{"arch": "dit", "train_examples": 97500, "image_size": 48, "objective": "v", "mlp_ratio": 3, "fused_qkv": false, "inner_norm": false, "patch_size": [6, 6], "positions": "sincos", "max_grad_norm": 3.0, "batch_size": 64, "lr_schedule": "cosine", "warmup_steps": 1130}
Rows from block 2 of a small image diffusion model, named by matrix and row number. Rows with one number belong to one neuron. Each number is 128 + 24 x the weight over its row's rms, rounded and kept within 0 to 255. All counts start at 0. Numbers have three digits each. After the name is the row's rms in percent of the matrix's.
After each neuron's rows are labels from the 100 images, of 14976 (inputs lightly noised), where the neuron reaches its highest value: "responds to" is what is common among them. Only what is clearly more common there than usual is listed. The data: flat shapes of many kinds, plain or patterned, on busy backdrops. In brackets: how many of the 100, against the usual share in percent.
# fc1: MLP up (model.blocks.2.mlp.fc1.weight, 576x192), inputs 144-191
# fc2: MLP down (model.blocks.2.mlp.fc2.weight, 192x576, transposed), outputs 144-191

fc1.2 092:132133119081159125139124125116096087147110128127139159173115134134152178133106088091115111119083115142128137068074140097141105097091075075107108
fc2.2 082:148124058184119160133141111141102146145164123148111089173125115110162086120145153122136118117096140155127150153170141116104134135137172153135123
responds to: yellow shape (47 vs 22.4); red shape (46 vs 21.7); its colour: yellow (25 vs 8.7)

fc1.317 079:153139140093148073142130111147129116108149106081117090115091102099103152092122123100127121130124124143133133130119149139176113137117161092091110
fc2.317 089:115127152137144166138118172125155114148072138106137152086141114126087107126158128095122112143134108148118140105140136119083136113109091146111112
responds to: its colour: yellow (25 vs 8.7)

fc1.411 087:133127144133092113124179075129090133123151111094144127108084073100094131089111111111153121151085090111175147120083070096105116119099110099107087
fc2.411 090:099160194129177171137095141126151120104064163120108131118126127131126141116128129133105152135101115134159144124117138133138133107141125133114128
responds to: teal shape (50 vs 22.4)

fc1.389 147:146140124109120121126125108125132137154171129127140113137110134156119163123112120129118131162157137171144151115130122161141170141101122087113107
fc2.389 121:116175123137124135107078129148180132118077163131128119141111123141137157120117111148151157129121105103129122112112130110126143130147119096162144
responds to: blue shape (47 vs 22.4); its colour: blue (26 vs 8.6)

fc1.53 086:153084144165065173160128138137119093133128094140127126124118067119129108137000124104088121084130143121148130121105148121131125110107118141102120
fc2.53 117:175094196110130161122151140130118145128153080136122126094126129120144115128054129129214142124134142120134133123137129117134126136136117112146129
responds to: purple shape (70 vs 22.1); blue shape (45 vs 22.4); its colour: purple (32 vs 8.5)

fc1.48 085:141094186092119112152118133140127132128125111133150141140123112119142147118127139138006129121111117153143135134123117152129142127091126121118115
fc2.48 086:134126185114134152106112122114148143139141132137131127143139125099161111113028123108194124150143139122136127117109152138138115093134120141139131
responds to: black shape (47 vs 22.2)

fc1.195 099:192077084157085141144123130116141120123043131121121125121122135112105143103122109129142121145114112138127146125118117129123139098099091130123142
fc2.195 089:103139134124114123117108148117109134118169135130126136121127149114123129123134135099134125075117107129125115127124162113143135113105133115137137
responds to: its colour: yellow (25 vs 8.7)

fc1.394 093:095127135132115112177144134116098095116093116112119147097122130108092107129123103097107136117131119099077071120109107107091133092087121143073117
fc2.394 090:144122111109129133082125123132131152110185143119115122115126145136117115128135132128104173118156127100096104134102125129155122147132130096107157
responds to: its colour: orange (30 vs 8.6)

fc1.101 083:146151154120096101137137111133138139123158011124125135111141137127152109108135125144145147109079101128132133133127097114076114149139127104129134
fc2.101 064:095127181149159141188087116157165102144099223132122120132107137125161116152141116174074158128118129135130139147093111142139135131161148122129119
responds to: teal shape (85 vs 22.4); count: five (39 vs 18.1)

fc1.345 086:155111056137144116142149111118089129130080108138144145112138103111132112110121093108087111114122097100121111132105117119141169104105100126079121
fc2.345 086:146084103089112146073112160116092143131187166127129117103112141112135132137124136115171140130107151101092125115132151125108105144168150114117127
responds to: yellow shape (54 vs 22.4); its colour: yellow (33 vs 8.7)

fc1.83 091:132137152116130118189141102131116131157139101142064088128115063103088094100130097141124108150101123162138142151124081101064146116114088146130124
fc2.83 090:119153167108146129075114140137145107108120159135157139124117172129100155133144140131119115075081089167136149099110120107197102128105173129129139
responds to: yellow shape (63 vs 22.4); its colour: yellow (38 vs 8.7)

fc1.13 087:146103152131132118106134120142132134092128124148076068137104107154126133162114135142125123110135120129113117154115091147088151146118146117164113
fc2.13 101:110148135119129115127130153125172117152129125143186184144148132115111116105154125145138130130124118142105109124164108129155110170113124144142116
responds to: green shape (49 vs 22.6)

fc1.224 087:127142106109170127119122145121105108151119122122121151068106087109156075144121119086126151147034139087191152157107105102114122105107110134101140
fc2.224 073:114108068147119133139119140105118128162121134135120102077134122141170155110138114145134151117044146129185147092147116091123130136112125108157121
responds to: its colour: yellow (27 vs 8.7)

fc1.111 199:131097162160143116125136133138150098147133133121098130126118116126123129133118114081117099090132148116136120104126128144111122120087116106109126
fc2.111 152:097174180123096188130133134119105101118126126138107126131133119138120129134121136166126142199124132139125133105128122116126121130167118125139137
responds to: black shape (46 vs 22.2)

fc1.524 086:097125114076084118183142118086106116125096161102182128095135132093144155155131127111125105142171134117126117156104114071159134114095092119081097
fc2.524 090:130144102199173178107123078130119121133194121122096144110156129164130127111120124135103114099143082125115111105141097080105127162121130142115104
responds to: its colour: orange (27 vs 8.6)

fc1.565 087:134116129170137124160126079103124099130115106142108118132128125112141110165118089129133154133167113152130149136096095173149099154119129157104082
fc2.565 094:118152142057120150071127153098153127160139139137147129118115144132141140077142144122116107111141135141118143121166120158116139145114142136069089
responds to: green shape (52 vs 22.6); its colour: green (36 vs 8.4)

fc1.80 082:149143124121156138137121115156136122122131129193099118164085134128137156146125121106127146130049136148122133119147106113147099099139146098137098
fc2.80 105:122144155125103125111126140143123132130108129200160118127148096121134107103156113131124134127053132126106122140126100100104167114116133142164087
responds to: orange shape (49 vs 22.3)

fc1.132 082:149149128117122133123134138104133118129170175120127121135132139135141115128124120139174123073074142119122129149123114113136145138133119128119142
fc2.132 070:104137095170154142130142134111126117118064073137139126129110074117159139120151118167062136220101174118133133118117116132128124142143137090137129
responds to: pink shape (44 vs 21.8)

fc1.475 095:121124086148089152125137155117068109115193106138121107134114085123138148112124115112130114088136125092128123133128114139134142083101124120125108
fc2.475 089:145166142131146104139077139122129123149104168141120131133107132111107120142128119131098127147131142111135138123134116089129136122116141145125115
responds to: pink shape (61 vs 21.8)

fc1.343 090:170103131184173100198148113108126113143111133122137103127110123095145124131129119108100129113092126152128113152141153131115139114132112106113122
fc2.343 099:113168136107071145072126141112126140117136141125143138113131115122148142127128130125107102145124080132127121132140139130138124150118139145128127
responds to: orange shape (51 vs 22.3); its colour: orange (31 vs 8.6)

fc1.426 087:134126121171109138101122111143095105116132129136141125095127078144103182119119129081107105104099116129128197115152166143185134118119123131119105
fc2.426 085:099122139106111112133127117143138166152117126135158117098125106117132089142150110099110100149119123140132180155114159159111121124141102144114129
responds to: blue shape (46 vs 22.4)

fc1.262 165:161092075119097139106137147119128087141116110159155112092110104152122132059122141124131115128129095097123133154112124087100143155116100111121140
fc2.262 134:068207107113064137106146142116126111140138114101153116148119106138123128089112141114109137121123151142126127143137128151108142103128109112132116
responds to: black shape (48 vs 22.2); white shape (46 vs 21.6)

fc1.296 087:153117108126187108188126099126118106145147125109106146131116122099103130123143104117099114091106117119112124124099127124135138113101115113089117
fc2.296 096:109179104142111137070134118129095140098097107132133121127121143133143128136177145120141127174101123115113138111144144109123130087109140139109129
responds to: yellow shape (54 vs 22.4)

fc1.331 091:163101132106128155120149140118089118144118089104083122120108104123102128130120080103116077095145128086113116117105128113116086111094121085099119
fc2.331 094:092161168121106115093107161099134145141119167140135143148135130130134084150132121145112141158117162154118127125116130130138126143115127100130130
responds to: white shape (49 vs 21.6)

fc1.506 089:148119176130183122126118133119105142164154150095092126158088092100135076086141140110102154094128114098157115156145121128143170109109133098101137
fc2.506 093:112118198106105101132143147109079120117077110105164127133158174132123160158177083117136166154150115093153121108114129119120107129104121163138136
responds to: red shape (48 vs 21.7)

fc1.559 145:127098076185114145152123104097141093157146119110116142130118146099097097143129086156110139111137058155147148161091132120145127134106151115097152
fc2.559 131:105139111091174106096134115144100113170106114125121134142121166136136114126107096100137101139114214092127125161093115146130134116134166119133085
responds to: white shape (52 vs 21.6); black shape (50 vs 22.2)

fc1.485 097:108116143163119065163075156148104096122145158125120116126107089118119130105108096100124134133096066115125121142104078110147100113099104142096112
fc2.485 094:147116134064177114058151142134122125121195200131126131140117119125129120143123112157159162168126139126136136137132090127110132169150126104151128
responds to: red shape (100 vs 21.7); its colour: red (43 vs 8.2)

fc1.379 078:098110164139122099156108126102139128153118120134083111157122118127103105133124095111154119131111097143091084155120125128112086126109129122118135
fc2.379 080:147139130096086130069094122117153124138127207114148135162126174131130131124123162123117131139107148143106089103122136131146145111176142156119116
responds to: its colour: yellow (28 vs 8.7)

fc1.149 089:123133085121151153189150151140082083136079115115103139133108106101108120136116118101173113129151130096173087147118124147129120107102099117118103
fc2.149 086:102154089165086119061109129141103155141144134118137104128131149145113125130108143107086121084155147107143121109147129124116145144166138140138120
responds to: blue shape (76 vs 22.4); its colour: blue (47 vs 8.6)

fc1.245 089:145093105117128112115175116117087093132152082110139142095119112096088128099136129078110135151087132105150121142097094133145182102111112131113112
fc2.245 079:122100146166184160162096121125144116117093106110120097108117108120110131135164125117120139083103145120143105102170116112118095135109117144155135
responds to: blue shape (64 vs 22.4)

fc1.58 080:135114136125130131148118108129120112111140130106126066119140153104169137108135119111142099135172133105114126102119164087172128117130135173122100
fc2.58 095:120142157137122128107118158136122155136105130122106184116127122156161115144168159108110101103180133116111127147124156084088103138146126089099100
responds to: its colour: yellow (27 vs 8.7)

fc1.462 092:127134109149114116143133107142116126118133140133140159112115120109087158141127118122114111111120131180202122126152177176121097141132125099127135
fc2.462 112:126132125110136134106122156133136114141116119119120094104140128153093097130182127141123109142121132152207118130122186162126144123157143163141139
responds to: blue shape (60 vs 22.4); its colour: blue (25 vs 8.6)

fc1.566 147:156106153131102127113139152144132110136185123121128124140159140103124118138126106069128163138117139115106124136149161114119124162095132151068133
fc2.566 132:096187150136152154094133135118146126137082138138129116110147123112132122139119098173104112165143115133139130125137112129129117083199121152170136
responds to: orange shape (55 vs 22.3); blue shape (54 vs 22.4); its colour: blue (27 vs 8.6); its colour: orange (25 vs 8.6)

fc1.12 088:134119121140152118116121130174070146102150130138135138154132093106091161126098096112124116150129153122153132114113133118129149115100105113081112
fc2.12 084:111064156137169131141117134112104133118084113139144122136134114133128109126125147134145112096128148107136138145155134137135124149102135135096133
responds to: red shape (90 vs 21.7); its colour: red (49 vs 8.2)

fc1.142 087:169126140193109212083122109127090104112136145101127151111104127123111089105138097122101120119086136116153096125097100091072114131115071138136093
fc2.142 082:107128172048134086142126147128142130144134102105149110129124109132122163133128117140127126138097129121134103136133124138165153124106175138139132
responds to: purple shape (53 vs 22.1); its colour: purple (37 vs 8.5)

fc1.230 091:107136125128182147102124133137148146123081077116137129131152149129151111134121128144158135120101143131122127136138124123132110146136118138156132
fc2.230 073:113126139141065113158114135144124125142199173119131123138119136116165134125128120156068137143126142095140129122120141134114146137130124125123141
responds to: green shape (62 vs 22.6); teal shape (52 vs 22.4); its colour: green (25 vs 8.4)